Rows from block 4, named by matrix and row number. Rows with one number belong to one neuron. Each number is 128 + 32 x the weight over its row's rms, rounded and kept within 0 to 255. All counts start at 0. Numbers have three digits each. After the name is the row's rms in percent of the matrix's.
# fc1: MLP up (model.blocks.4.mlp.fc1.weight, 480x160), inputs 80-159
# fc2: MLP down (model.blocks.4.mlp.fc2.weight, 160x480, transposed), outputs 80-159
fc1.336 122:108121140135189102131142124092123181122097138131112123090143131047085124109173112086151132157140081154119115117138120083158223150182147117173145123148117110095142137135080079127111104103134122131157121118145215120165163161124149149110158091
fc1.337 099:139101125142145136155166075085113078072160175141097118147103162084154086108101137117070092131140123099168083135121138120156129159123095182061165087084153104090159190136145105086136097094160138122117199151089126174138099114086079104128172167
fc1.339 087:094146172098150047128081137076091111143120126128161114156149156190114106171161128133161088180163060109141134115112094180115146178133166126208107161148152132165162143146134142164112076152143130121185133170148135136109121119136131079125136094
fc1.340 094:126070150121187087140104071184107138153101142119136108111197139133077144106116133148128139117131108023166106109110064153142186218107153162151130135075137143134149147146096187143127123175145152136135123185121154094172089074161153087154171146
fc1.341 080:133119139096133125109153121133111144067197141112160137136151147137100122120126132153142145120158100118119108104143136141104138098118140142241038132114103171163128115136150144130161162183172119151132148114155127127091089138170153098116122119
fc1.342 092:142163130102174121123096114067094103089070157124156178058177144152141147073150182143195130114187156128091156112123178141107110132162136094118112143145086143138102063146148130171114133099158169121100141176122125120142125128080107112150124114
fc1.343 070:098088139108130106104105086153135149161090126121146096192167164064119172091156162126089096078159115109133110104133138135158117107105192199196166207107113107093169143146101210054152111084094160128163125121085179160104126091125178138127115168
fc1.344 103:151118197125127129147121114094123161105147160108084164120120097125115132126097182110116137082179077143153135146164155145143094135101116123144202117118171137170140235171126085073081082112088094101130144155125112132116089155075162128095089112
fc1.345 080:124142163154097140122125118111071067134137154107117120182102176129137140124146170065122149108146169150205159123096194150162141113173177089163182142124109095154125131118105178092141106075140114063098154128131120141077089191105083064107112158
fc1.346 112:139088149147171150104081101070126137141100151107145105175181141120155130173065204144056156174150102126121138145156152132130076124143133166172163131120146105144058129159072133148144133100115050095120138180112138139100135175089105106097081104
fc1.347 119:088138121120135096111110075130147090146166175118141047146113134141155073122153072145124131158168113129172087118127134137182143176165194126106019151135141125166196111171134111107171100119097178132168084152122135072181103187077132113157179175
fc1.348 105:133111139169140108132220093068107135100124165069156141161202107199160138092089122102131106145141117122137090140080071140158105133091097126184140098052125104095211214095097094118111121135125132087130149109069093153174136164146098149141158093
fc1.349 098:204116172128116097115087192181197074036115168154077143120115116069082145086152138127115120148154145087171181127137132172116182117133148162143164157074107144140146113141129146119156111144147149132148158156090141125108076122117158111103101143
fc1.350 090:103120137131121027138129190100143109109140156094172243160125145053135147142130159131091166133110133056167095104151156121103200115133159148208104122108133157109111172137165115141121118106162175138104140073134134101127106138176093071133129098
fc1.351 104:110092115114126114108157167157182166104107104143136115088119244154117146103108105067138143084178130109153096109098098113147103117170109131221108143104104097170146182179139137093120170126104097103149101124043186157105166163166174191114090132
fc1.352 116:129104161166119150131189178119090187130176125138121138148120152117151082099143127128079136142155109111136128128177128120121125132120086166138194133160050111087157161087128111160096110059135083118111141124104134209146097105113096124131127100
fc1.353 085:143137185122123048112114154108143163095135133126116126142130085110114115135138114122170134125112137117152169084110080188145120110116131106184162109125115133174118120222106171090103109135125074117156160151108117122115088096121129156111138082
fc1.354 085:081086172101125099137063148127158138120151131141099073100109138108107160118126135133129131122119147137139171150131149194138133127078101131210161125181122109159048171161136110113101115097121023097118139122119167125150173145061087159115121172
fc1.355 097:131157160150151107095062112101130147167190155148109156178135152119154130125128100111148067158154128139072070172153125160135131223170138208140171164125082100089077151113174133085110141104129133075117148082145171150161154140116099130090170073
fc1.356 102:140091146127075131130126140107092109101136132131160161067141119117088139134114179115058114124129100050178142116185099117167155083113167147090150103137111163132167151106120185160173095137119131128103190144065084122154094151095134091100169127
fc1.357 110:149093060084181099220140101129116163189184172088156130085132084074129130085145122125151129127189106131123071145084098115084152166125122114182152171141121113096141076162130094187115143171138147131162105084060142156132130158073129134148127150
fc1.358 103:141086119107129041177173136069079153118090155144137176111161173114124143127170156101085169139142172113136171094121136109103096074118111123131120154136107144142145179134115172142128121076146114107150117076128130145109103149165102080111159169
fc1.359 115:104112186098089071148115129125141143148159198133095203138127121128104172145096134164129104133162066069130114126136136115107140115146101139100055127093146201109135144164152111091096118105123113189142089108149122120147146161124174155101135072
fc1.360 108:163138102136148135126150149138104101137144168073130152130157122053108091074105117115122083115118155140188122122185096160155145128163186120123084138103133131130114133129115071156091133108182118083138104143133163071169091067117122170140165117
fc1.361 104:101143129101152097123108115118107136127117174074114147178167063115159150116130136112118112199147244104127111134077162176163159149117159139106198170126080086124100144086069140137110152114093144084181103131137128137127131115128137083089158130
fc1.362 090:073162151100126054133105059093103146135085182133073108115142135092131159069120112127138190128172125153095140115161130150157123126180099125158161136088120121154127226134082092076157153115138122141133137146132176103109114156088153127111157101
fc1.363 094:167166119143123062181087073083121120082126190101112099135171121116141163090102109131090079147163110089137148107123124173089177124149131106156140118115146157120160197160073106082123172141092152135136150139107189082190149099162143153128129071
fc1.364 104:126111127126125108099085118123094118133110178139108125069111122130102139157142113137151117175177072158105160102109134133114083132156218154080132144101107139103113125156089054124152161117129154152141141105164178125133154115064116153120149101
fc1.365 088:148098046129121078118087108113124087057133232133113145089116116057085154077144156125107120146135141167145156133083167165127164186112135070156163146150154141132114139161121108087181169129114142154130123218147158115108123153143092131123121128
fc1.366 121:110120168124162042116111145133164066131143157137121107139107088118082126152155124144121080144163097103142150098114086194120135128129111155178081131070151171111171134076157102135155093083118129157145102150178142174119122184136113122103105146
fc1.367 087:090193186156108096135170130117154119181155189140138120131151158176143139160058081126101130121123124073161095123177130210114120119091163067111130164082097138112150157135098126106091154137138184093154112105077185095163131135161082101117134104
fc1.368 091:090073176127123033105102110104089156146155175083121106139123110153126118127069123150154111159155136099068155078158094147136133139190113078184163125149129144124118121140083075122094089174148131133133152155064101090154142113109137127103123169
fc1.369 093:095093147083116199154194076158099132135112112108095093097129109176100186155136118123135155128113165106131095140154163180140138142066170164093127144119124133128105136091109136159142114107164084128099101111084177105111158172099130119134182155
fc1.370 096:103109177153148240122100117104152156111135149139121140166148129106125137141104162112111133118147077106133140109127087162097112137103129174084118140113066123112125132194135122100149094170142124111147091107109186157103138120073131174135155120
fc1.371 116:107125125109172063162161179139108190092131145091108118110139133118143134121117124124040175100147086107092169135134141123138120104137110092070141154122132131179147131097082097199132153087140126122187167177147086104132155150060129157122191126
fc1.372 133:135130139089164000147148137103123103105142128119166105124131131150148225125108112138148169129104123166162137123172144109138095135160114151143076111141087149116127135141085128151152094107106104128093137161148144087069092136152115080085108164
fc1.373 115:155178151107108066136152108137117148123179151165106111132165065055131119136156126122130148110115150185112124121086142103153142081098102104133123124092099115109128169057149084180082133164159110124151112092131130150163100151124138087133160197
fc1.374 094:093135222112184133105070107146114158129110141121192111154104099130105165124130115108119134117162125086146111076202165108108135115125181205193113158132178106086156084135159177148115070179092135119131066147105178109114075152112136137160147151
fc1.375 117:106042085164184133083124097120109084126107150090134139170144165172119177098130134162172064157107094097179095144118135136178153103116129128174141114167158135155108098125065034110137077132134123162158147202114136114177107116125114157110106174
fc1.376 081:082137171103080061117070129056112114103156135145082089115152145130164113124139171118146133101142177149099114156126173125113138185147141153152221131147113098154080155142160147117099163070137101091108136111148103202131142162085124142115164145
fc1.377 088:111078185118099072181119155065082073127081168090121121144176114147103136133080161106107124136138146135180119169128132149146142161085138100154200121095103102128112145095157145099115110158108152101159128137108160122129116124096135091155118158
fc1.378 116:137065174152124153135095152162172107143164154153148099119112228146143083152094145086113163148105076106160186127091132086163163075136186134204124131118097091126153081111131102140134121100139163092136111142112107136112117116149121135115106121
fc1.379 109:111132157086101090163108067083098148164102123138138102139176134085073087072144099159120134167135086085123110113102124127090235167134129110143170134113166159106139223135120100077089177121136117166085075135099184152141114137133130114097162118
fc1.380 110:163073144151138077204152096119110184163085141137103107142140138136090156115155117104130143175158112131133126125165130139067166109139147127136155117086128124108122242152197153084085139112082117128114169111078143121105146157144122133101140162
fc1.382 093:096126176099164125122162112139142119139082175120048127133151130101105139161098029123150152124130188169105136102138111139147136194138139176119146117099080122104061133095104117165148101130153119122168109145136161124123184142142098085121143128
fc1.383 088:150116122156076038116153114077137090131192135136087145151135177158151095150099176127151176109168109135164067114140148124147066106169107134093082173074083125100141127138101118158113134076132138107159103115116150100158062127132094134127147171
fc1.384 095:168096126160027071121151117058078085103126128149099175126151119079147090183099143142058143149141162142144117160087157120127163118116161108132167092107122152079134118113154174105142173120151136126154139106136121148114157196080091106133153101
fc1.385 096:113092163144124030126127034092156099134164173100119145123116142081093145138081101136117109114142117074144101110146142134127075137146109120104100150080141147071205111149178203103108086114112133148081065148135095111194120118147158130155170152
fc1.386 086:114134117105191174114070071177129103140125131103132135182189162124131150116113155125165129142153090119126100112134138151143112193138155139255145134124116116149153131157127157121115106178130141108114140164130165112149111124096100078117131122
fc1.387 122:193130150105197164112169099145142124094122178114168107157190076125106135099137121127120142113106175119124157155096127152137115149100103075108139146148163107134121123124054079140161123108146115124093083156106149094144094168133130104143119179
fc1.389 108:111144184094136126179096087155116165105086151123138097089109136127156126125067113164140144115163137189079099113081123144142098061109228153096101162122160134147095126162109103177163126124106135117138110113104114149124176128096136130172121121
fc1.390 080:146095140103131124199136136095126158116185185128104131135105142084146134106119157136107147138155116167083171098139171077116127146158166112106115124116093124148123186170098095125103101093119194116205152124093109149103151157127125123105112181
fc1.391 094:117096154127169123101122121153123116053121177171147088130201123086098095098119129136149139111135141181097145154111140111088109081153125164205134164112154115118135156112146086109111126111159100097171177196014159160151088157095182117179184141
fc1.392 095:157085083149106083093146109083122094186186191159125149132112190051159092178143073156079121128174063069093127134099132103129147139131120108171161142153092128105101169171150113103132121094157147148157136124173133149125129139156128146123139119
fc1.393 091:138131169105162080117131109026133148097191179131101100133102114208136143111133133126136141137190078148139100165173102142145135144194142143127081119119083105155090130148088096179167131095115129112217090144114154096153134140094125063126135092
fc1.394 100:085145088122139104172149193118167126165116170112160115153136106163134088100104151138073121156172129164100124118108155145119153091157153139124058161084129118124112119167079131118160167118127193147151126107189143108147177086187135140115187083
fc1.395 109:162068107128127140125139133160128139058113170102112109127135114087080206123077151141105175103145163148107124073113169165113167050060177134143119152092161141084128192134149089070148141110143163126091100135121165106155165139101085126127144107
fc1.396 101:140079160146161115129104110080103113076190124147167142164219120076125092151114063127063101184129059109117124105090126153084189195169115161204080168090118129119112165088098049137102146111135131130143130162170141122159095133182156108105131092
fc1.397 107:158132163146089154106170109130069071158130105118161132155161147082173152177114127157126107117139117095099083093121183125092122089153108111075140141110132108135161098095096130222158139191129142158140148109121157081132105140133113102118125130
fc1.398 115:119112149111120169098096127075146145133131170110113093169146121146130095169153149114117088174131193156158083139156196101209146158115122183085130090125172076106108164104110132097148132168117102107152114125163132096160199159112090100122106156
fc1.399 101:115089136100199081067098075139143101118150210094118117148088167134117175119117201148099137145123158129170131083101183145102120149154084136178114067124130120165122105100085076117124210145108110137147098162122185080137088109149145158119122156
fc1.400 112:091124114125072112091149149092069140152136157140083119123119155143129142131101147144138137165155143174139108107108165185172156168139157154159127082146156110105158009106149082111171081110139164095115138122099184126127154163110165118147097163
fc1.401 070:134108170121080154084094137073133108131139122134156162134187157127125131174073157116097121145161174123176069131118179157122157114193175092188147110130144110115152069107110185111106145116144151103111140162112114126163106153101079137114134059
fc1.402 097:112133115156084019109052101112106135144150136145163079106123130144165043126097189146187111186170090151137083113105136146161070079198150119157181158121169139102119114180125148089129131117150155123113114112133162151087093099104100136101193106
fc1.403 115:095136116103145125108140100101065121168116170122145164141078145121132109146141085148051141162161073176144106162161137126090160151107131157100095102135136128164132122153157125142123118050104137162102102110109096125140127151110090141173190072
fc1.404 089:183163173108195114124112141092098117181106168060170139127122139113116165130163082116151094107162164098112104140181145121153127133124143167140124189110142145147109125137172153162091112132122159124144120069119180095127092121127134128092171082
fc1.405 104:155151126106106083144108113110059128108094177153090099076154036049124095117106112139112123207155092101156103167123061118148140182139164101146128124124120151099087153169134149074172148138110123131122105118090196123181178117099141136141188185
fc1.406 102:132088147123133128110114129142142127155144099145119139155163117196134138144149105082108089152121168126167114117108095182115161178138136194191142134115067074088160044117130171083079120171138125065109122157103143136187091118154135116134171131
fc1.409 093:153095183116134128150105105106114118140156188124112105123128174086082138142123102101129087113144101133127121111138177128121155149070132103149228101145143085123039149099128083164132133163115076104127117139131172130072105123142077137130116172
fc1.410 095:136116090090152033093146103200117115144097140133090090106117163129087122152113118136133127124176166110116142109145141093158120116105159136186154107135046114089082105147132142088156100138121113122098141134112081161101161157130130124157129188
fc1.411 100:079141135112125105078082178097100116165106139105073091079161130102091179088121159115146133150174130134057126158139123149181143194082143074199095112098073113150121101098151164144170160164119078087137151121139184159150150117153159095125148114
fc1.412 080:133075180118125083105081132145161093126076129139118124102117141121128162102128113149161102151189129105146137132081169158128186165193176181171122091087178152100172044139095137096137163200147130142116147146132114138151099140171185100119116110
fc1.413 093:209161136109086105132085158089091089134116134124118101124108231100109105163136115148081125149138169154157128114153147091139094086164168166229084147062126143123126104168125180145100144182124142121131107095097156109114166173122116199148144192
fc1.414 074:111098133070149109138155101124108167133071193092135136114100083102103175076110098136154190166137112124105119156080141152188136157077123056171155131144120119117132149100101044132145073136167087139131073170099107129124130126090121123127172175
fc1.415 101:111069167145128081102169113163087168141071143115111102193167107109139120099168113122173145132141096082139074134081110092138123144090099188231135115091188121140153167175116152056101157173147112127095133102073156119133131156177161141184098189
fc1.416 102:101207189152181101154158113121138135052145148138094112082128128132103158144122140124093159163128121132106126133100160169105179116060090139100095095080127108129125127144073129188111085101109107074148153135099111121164130135065167142109191070
fc1.417 126:154142128110177107145145117224092115110136152149134108127112115129068149118129137108152082132179113130124106147119169106156120227141152115153139126142109097171120086121084186103093093116156134103101117171136137147203100132090204157130147115
fc1.418 126:133178143146158103173161190122133155134118149134104156135144135114174103124153129114081122140158031118115095066141146117089109170082150137121164106098131123133059154172157110107131133149148122127140135107082111169102128131099117105133159146
fc1.419 077:140116123142120129114133121086096112150114162118132097144181194075132093183042112135134138140143139140103069139153101094163096142173128093136181102117063129149148122163106160116072091172175129118146113156125137140108170180136083115113086129
fc1.421 101:116114182129139145159074094144163141141147087141109158166188157145098120177113071126129140100172114114100182092136133140105179075176148092113145213119136142088126153131134136174068081163144184117185101132180172140093151137151097149123139110
fc1.422 096:111170162136143121127152106082115092085123182100140121163160162099163093152130123155095109105163087131152122118163199155140133179091107176135131081128158139160126181127053108176112116153113129125142169124112117090092121101183078139119094092
fc2.336 122:110108142080171148148123154085142152101047097121122093079179154117125151129132116073181153111104142201180156100096091076086203117160150141198127161155168086090150117095125093106120117123166146132122118147142138135117114180155086085057159119
fc2.337 104:079122147094147187168121070092118106160207211134169088139113141111122116091058107112117155112164086110156115137139156122158108143185084124073150128102147125090131145154113121082126113141131127114126150094142117147103090083101079075122107135
fc2.339 085:105121100123166074099153156075128118141124131064148048135134197141070142133164144118114116176137104158146092125146134154077114187141104184129111137131113092158150124103134155134098080103155130113085125193196143149093170091127120164076133158
fc2.340 083:146123082126198124082120133155142157116157080107141141096116124054062127105150140129115119127125134030129101113113110124091102209116136143135081132126109149178118157136180222119114111117142153134090126176155101093148105163150089082125159130
fc2.341 087:155206166107086095175141131148111156085132171102099097099087139164098138173175118144090116152163135141124101087111148091076130091128114169167074154160126125108164108087172162126141138160115079152142089132128095169135079059175173096079122164
fc2.342 083:142108090077133108128113155084085073113155206123099136125123103215158106100144182153175117110153169127076122138174162186086163136156151151131145154132144147131124081101157132157105117155141145147129129165122146127113119087077123173141164089
fc2.343 091:117153123166118040131090149148171145174114129147133143095104152067077137103126131101158142165065055091178123071138105149158184162093108136081142115099191134164149132110144195122141122109158159130144140152110126178167090100141150131122099156
fc2.344 095:131120151102146153123076074105080166130195160093149133117115111135072141117104207118103131096193028126113096162169118106155132102138139099120204093137171141154142203145129143102118099138154116118133180152192142175130097122101180126079104132
fc2.345 083:131172130160114141119129152138132083179096091095138191168113188126134061121131164071106150177134207140172152168176128136174136116115123134139149132116151111181134154118029160152154113158131135094111112126119111103089115150124093070079089132
fc2.346 100:135106128128139167080093147086068156069121134115137119188157104096196122186121205128111161193189119107123134181144101181132093097120124115163119119108094094110050117148090121144148146133130101113147109189111090115119091133088117123104126137
fc2.347 116:096109087126130116083123118141117089147153139094118069120208115161138090105129076116118141123116136152140145104156180130137094089140147140087041088123169103143200108134159092070131099158130136127155162144155129077173141136082125101104190148
fc2.348 099:119117100148187103165197107062099144129118170126136218161141125113148110064066122123097094071171136147147105152127111144132105126174116119187141140112138132171190190145058112115132158135168123102143131147076101115117148154109109159111116106
fc2.349 103:163124077158101120157115123167079090080160127135136174148103141044118160156133155099093108138145142118139109110139060173120097124073065126127129163135118135149134167146192189154116131156150171126061117116124099170113137112105169111108110090
fc2.350 091:153111119113131086148122129144118091156115204072146132121055148146094114142125132124087136130169118079149105114124112121119222139145152185194118104113128132098147115087155156116151101135120152144121067012225153105088096154167133131065114174
fc2.351 112:129126153084134052109092140154118144170116106188129077119160138148158101113164118104106153133079100122177134121118133140147162165140131014143116170106109112154119147130176136140122097104138170131149120135109103166172125088199145130113111081
fc2.352 113:130118185198141180156130149089143161107111182140085161165123131140114119099107121152123127127138035129157100123141155118138138128162128162168191109135094108123115116134166121138111099135080069126142120103124122190118091136107080090099101130
fc2.353 086:150148040086128073090157134108128169117155139112112072129133075062117075184153181133130211152091152116110131123122117152080105139126098105202172068148132109194128133199114172128145152094159072162147128171147151159125088134167149136146145073
fc2.354 082:093132062115117127130080158149155127104146149101172107117112127075109106153111159111163134183134168185139150135097083151179114134090084083171164124144119111115075177146094119136128131143142076100154216131158155095185140109107157080157110123
fc2.355 092:123137129131126134103081130108151161142139129133104133091143083113180150102103075112110096134148155163083135189109175119114163213124108139119184170141100091119080147093204167088100127102121112073096122021154094117147126174125111106056149105
fc2.356 096:110128141161093170168157147096128144134133116124130153142157159132090059117139157124152174097152102051210114119151151111105142084125195106233120146138015171114125084084092136135165111094151158135136123080140125158092069193161094092124111108
fc2.357 110:183147097125147097126118155086102137123166172102077115136131081140124166113137132154132123117118155078168174129162106109078185153111159107145118142088175083162109120060123067210098096139104132152139124159104159108112169148088130125181076159
fc2.358 106:131155096060158067238150105095164101090118129132083143162131149134131139137143131114072152110143166144136154113121099126125082126142197105136151127170109136134155157169088157177133135091130086141146128067182131208105127179144100121150138113
fc2.359 107:132098156101119131119092113156123136157148167080148133096114137124021120094091095152103098105084066089054104131103169108157174104174088143097092082190100174121138167142142108104130111134063154146191109082216111141178124191116129101108174099
fc2.360 115:145167127138120137103153128146164062147138161115137088137145109025120087112175089099119127188134111207123146087144132068184064108110139143147103158127152158144103092160122126108144163132105149090097198116110126098140153151163121090117127064
fc2.361 109:138154084133164159139141109085186085155125149077132189161145045081145132121145148098161107107148244106145146106143092075123105172101114154084184140130115105167098129137097158130134156085147132086128086155168093155085141139088145180115129132
fc2.362 081:164159082096139122115131080105143139168156147121111149136092092082193172078145119138122113106130134162124117138117099181186100133146116050069166145111161133079134221156110128113123147117108182162136177144125077115165136130086149151086099106
fc2.363 102:107114131173153088129154095069182124163109158087141141151114125103173142132127149162144121168078110098121108123094122102079114152141075097089149077163187139165153157183064102106093167115099167139129180165144096099131176085125124147077097095
fc2.364 098:111130166087146163153111146168100117132159109126110126136102122162137082157127109136105131160102074119196181144117147075134108063092134143095155108145132113149119098115153044114115111130109175160126107082163124130118193175091127138147158107
fc2.365 086:186108069110142116144126103153177098123168113110110144151060093089139135136130185117147142165137140133149096120105112146075108137145143104158189101100143117121132123133115090099149164163163164157148154141095112141172120158119136126153091102
fc2.366 116:131133092121141092129078130191110101125118156070102058144136106121054170161144125146125139095149115161145084106118115114086107117174092178123103098127111120084172136084093094145143084142095181108144051140204133159114154204082088139079176138
fc2.367 093:116144123134094062135111152141143152119123162159183137110145156158134130158101108129138112086128122065155171094158184171135142113094152145087130149142162133137137144038108129080095134143187185098125131122118134064174140176170089073105134110
fc2.368 096:137074173163123099107150144103116181157157147125114121097076123162120126133096138138118146116147136112042066125148077138095087109123057138126165134093112125069128173165166117153155097134121077136147144177097135147168151155113146134075148169
fc2.369 086:126082110102133212129149120143107132133113088121082168126069120140069148174111084126158097128130211084169099152160130120182093118110159088135127145115111141123096114100132164144137143128104068138156193159102108150108169159146148099190106124
fc2.370 095:129120121133133237188111136132137161140107134147105109113162111066106119134100099099161163176172073124189081136130091167106127082080100133122082142133109135166156090136141088112210111123183125093159153088090100183132125110132114128154109096
fc2.371 128:127125180155153112153125148073096157146140176125095143116122103201171127101104145143130117083167054157124180145076140176099163115130188128149160080149068157100153098185137121165160177182150128130110105169128126139174163175117087121143108097
fc2.372 118:138119166135139024191110092109118097155093175094135061128133171180134163130124124136140088131091138168106127105142086128149137160140189093146113103148023162118154115163069149152140140198060120142142118186128095096091091118175195120105162173
fc2.373 104:068155133119088125128088166077094101153132117127138114081119110130151113147143126163110115125043101221084129132098143156138122124132121095157122156187101157069132134136182141144176108143094134153168146134122080130160107072138132176120177152
fc2.374 093:095171108090155151120103121176127177051136073095227063141174143121107127139121100093131156136122157142136092089132153107103126145047156173175110134129137088085184103075131187162111105108154164087066084121121112160134106189178112140181134142
fc2.375 118:116124098092207116113165125148109112166160101086094151155120173123173175114129172155164108077108109147134064091127172100181122138154088089205114113098112117133142095083106056124112101138178158103134123170106155093128123085124124159027197141
fc2.376 078:131177161107081130152021173096124106159146114156114148094143116146125116121125132125129105073111185150064110168096087136068149172172138112163224105174108135137087130132150169125109144142130093135101171102185152168045118157075136146164141120
fc2.377 097:145163102157145092152163148101077099144153079116174107167126160092122075117070190116163135092141130103112130161115120070059135116152123180153184098096102152149152096153123132120117123043197130104078146158091135134082116113136155133114170130
fc2.378 123:086109182148130148201116151110128138104118128126147145097081113092132108116098150130118126089135069178127093121107169183116155118129184158205087118120159099073132113053080127115105061189151149100119214187194126161150107132163109126107134136
fc2.379 101:115113133107069117169136094101193097124100137114133116111096132070038110095166056103142110132132089073098129102112152139154168143119170136164145125094193135162107209112119075060170140142125083131103142094127132146113101133162135137110160129
fc2.380 097:130142094122166067176119136127108189125143097125117153115128130135057122123128128167121110148163118115091115149128108108136161111136172071134167110047171135123100209110085172096104152157129087153145137071111102152122111109133089137156143127
fc2.382 087:196163163099109177105166119139151113139114087185115132141080060122137136170119062144082130103094209143144115110104152112100087152172102094139139176104085171125101107121126087100106114096129164124125130130081102141150183152135136057131112110
fc2.383 077:093109185165082060111127073085136100170158173140096092127108152164130144141086164116111181101178067105141112144111110174142073138133169141072114150080113151106159114185116151137148137126147182135167117093186094079125055109138093157095117148
fc2.384 094:110156195159099130145130172117146090173141113117097135191147075124131093157047121132155133118097171113076175178091096103128157097146173136163172130126089155105130107102108173083157158099130169154103092084193088136058102142088125144167128125
fc2.385 100:135153170118104112151099123099143094095174192119164058135139172162035123100073101101113151085183090058142132126126116132180130076128107130107087171121134098104176097133162151081099138106135093133157097102116142104137163096150112112103228151
fc2.386 078:184122103115168182108074121175091148120160101095144112079107187110141195128107174120088153152086122144095093106145120125135149185100087129193151166139119116150164144099121175126115109109104094092068119160119132113077136120193089124099107167
fc2.387 114:142121077067191159139140154142093112110138168112088159068097126113113110127131118133125122058172176093160126151125109168126124153134168118131130087162167139156128127146041089129138166142139100141078147160092119109131156128163147160077183148
fc2.389 104:144134141133128108114129149127117130144120126158136178118073108117140109146114130132134132122165139150118125137114153139132096072080135178065092141070157106160120093119179055151121133188108110100121166134100097171063148118097189162198133144
fc2.390 074:153154119098125151191145142081103133163138132119089174121117158089139123101097105136090126097189084152125186148136107126122151165127152128071123098132126116161125129177130081149100141118113151114117131114092151180122168155114125168150112124
fc2.391 093:140114142128162106122090103165166096141152119131110066110163122111090154086148137128136138065088128164114139157119096125089148120196162113184149104053184149088195141117129151165167145153128112076142171181114165179129093155154150166148121088
fc2.392 095:130175167140082100160092144117158111142157127147133111094114177104170156197133076165098120106156082086154115141116151147086143139157132101133126160112153132133132137128156097078164123090126158152159132104104128158153098031111136189089082135
fc2.393 090:127064144132132083089172164062169116142091123123121071158121194132136102099174142101142080124105099163127070172149118144175120171130065121124103110081097104210100126175119112161124161106176138087138095153084155097149145140136131121118122088
fc2.394 091:086193157161166089167133137168149121133120126126129053124097128149112138115104122129126119154145104158100138106121169159116188101182059161096101133206100148151146132117124063108124183121128190156101168044141148101072158122136143126124130112
fc2.395 120:123098143126136173104143158134121119107139116089105151130115110111118100086061126110121174087055103172131078150076089096146169126082138105108155097167150106042160115177156120095108156169093190133168105101078142179134088083104124126192065087
fc2.396 094:165162168137117127138173080116157079087118196129154151109171121084101143132134080118102152122158083163170138102090149108108168175135108148194062103130146103116109142124119098107133147170121133147092121163179126113172105074149152109033093170
fc2.397 111:116117210145081180088237141133162085096146113126165136198125154129185143114109061121112149096062094094114096122133121111197138111122200126114080164146109143096087077071141072142137108152127197115100144120098110046113135162155128179159115162
fc2.398 113:107144158148075212157077136049134110131113129116164096095112142149173158165125138085169074167099213166138121102172154133174116111131158095134153175135134067123121115085067146061161136056115086090123078126127121081123171144115122108122131116
fc2.399 107:179161141117171065093086147138193117085145087092078207168111190112116127129149185131068103165077138154137117092141135142129084137117070190136152100130129138080126146099150148101138145130045100134151158154102088132192084099112168097090171104
fc2.400 105:159120089107123136135144098111089166107170118160073093161121123147142139178132180094111051118128091151110187178153181141148098111187060166202130098095120093108122097135162088095106112141068152164163137084078123141144131130068164084168138165
fc2.401 068:163153156163100160068127156121148118098101118110142107189131099125136108132055170089104124105140161124101102162155165159097171132099150156117157159105145086177162111061121181101110116127129151138102124185159155107136083173133107172117110138
fc2.402 097:118118148133096040092033127129089133130189093128151053159130106139189134119101167159165164152101086142151130142130122129147074099118100145061186117141174155094125200156163161120131125121148158128092137087125139153084090151092122137074174148
fc2.403 119:111144125153117201089106123143112139163147134171094100129075154119106161113139048152134108104109082184184126169151146131108126089170131165164120091086121145135159093111117112136148167108105151167132099087133124059143116109124126118169133117
fc2.404 088:108110100111179130080119150114114108172100110086122109128141121091138172106176065143149157109115212148105137156151142053138124135083140130104122153183147159140090104118130206157157123143100155103096123066153088107151130114168117166094096102
fc2.405 103:140138098119113148144126111131162076150128069154171098048119068040117089121106114123142172138027103094169163146123096080141073145141095105055155083162141106159109195182179128109167144146105164105143125109116116124225162146092130157148157105
fc2.406 103:112169154158143150074162153175113157102072140150114120161106125120082110107092124075064085164091193166106121123151202115085145169119100138154125161117123084190190124071129196073129134082105117075140129166120130139157119175158112145100134129
fc2.409 096:108090130144109151175179110114165090053160184154086125174150122065115120184144128108093121156162084141167132142100149106144080156110151186185215150137117100067083130075106094144103119125127120101098087104087107160135094150118133122137124127
fc2.410 090:163123101085172051076108123220144108132110123086084101135096151144087108165098123124126108155137192089129128142117151147078122114130125118133141122076121137155121142059153180143115168141082115102145114116113130139108115186127159115147107130
fc2.411 120:098174102125148133111116184117101096109166149130089143116177108083106146113121116118160086155063139144082203169137112131148140181099094121149124187117107146134118098105211146114133135041091140135127180096102115138173163177150137126073182081
fc2.412 094:120113096152130082101169160157178118087126087115121147141102153083128138131149127137147091171091105132108113104122163160109134175105141112089105099168183139185149148052164160089134121169144167138073072166143074149130123100165179157104157111
fc2.413 107:168177099112083044085081200157123138156157082140137127121121124072107102182128101135146125210076184170144155124153179076177108117099152140134101114125150155130129135107118182157102165136139175139096123126066110087126145118120099155200138107
fc2.414 075:126081014133184153127167155158127171077146119102150123117116085067165153136127149125223132114125139125102158130123085123156110142135150096152176133112114122127146142115106073130156121106106132141163135159069146127111164102155128178134109120
fc2.415 096:093164125129145056105139100190095152137104128123139123092150160082099123117142120124135152091092139084111113136148063151153124146159142195179115135094180101122186168143118156105123168123149132100170118089098141171189123140181157090178132148
fc2.416 119:157115171129170216109101104107137152123100219145086135178122117175109121121122095123139098099187126146125079116121135131148160088152154104244095095145109125150105089187121124126078101134095100121128115097108152118129134123098130123106139101
fc2.417 127:119118122122177111089112106170166144128159111182159137115127071130159201140096132133091097068117104126168070109160101101107118200044149091148100126184115072156122129088100159135141154104140163127088102160157121122210138149123161196106075147
fc2.418 108:106093097120143100147175105116150148133168143163071180108105160133122100156123128134118176117136010135100144132108153122136112155153113050138173099138207093119108168139095124118136117148095095118145157061114128196174137087128138119144115139
fc2.419 077:090147117136117141107106138080076155103121139131154062138172187088171178156026109149114165147142108114115097138101137142161151123154137111063167066113068160115133114180132121103089140095101159133126067156128111086063110168186064133133110136
fc2.421 101:128126126171121134150160203151108120092090115088162108144144219121101140139128051094149200143195130136117150141078165170114197104082192117148139118113074105131156126093077133112109126129103188082121116143143137164140197122156098128146109124
fc2.422 093:098106157135123122146152079084102191121128146135186184172111119121129186167166144150126202135145068096137144104164106094160149146163123168145132082128174126114089173152036097165108097188078148143105112102149097066111089123169106160066137145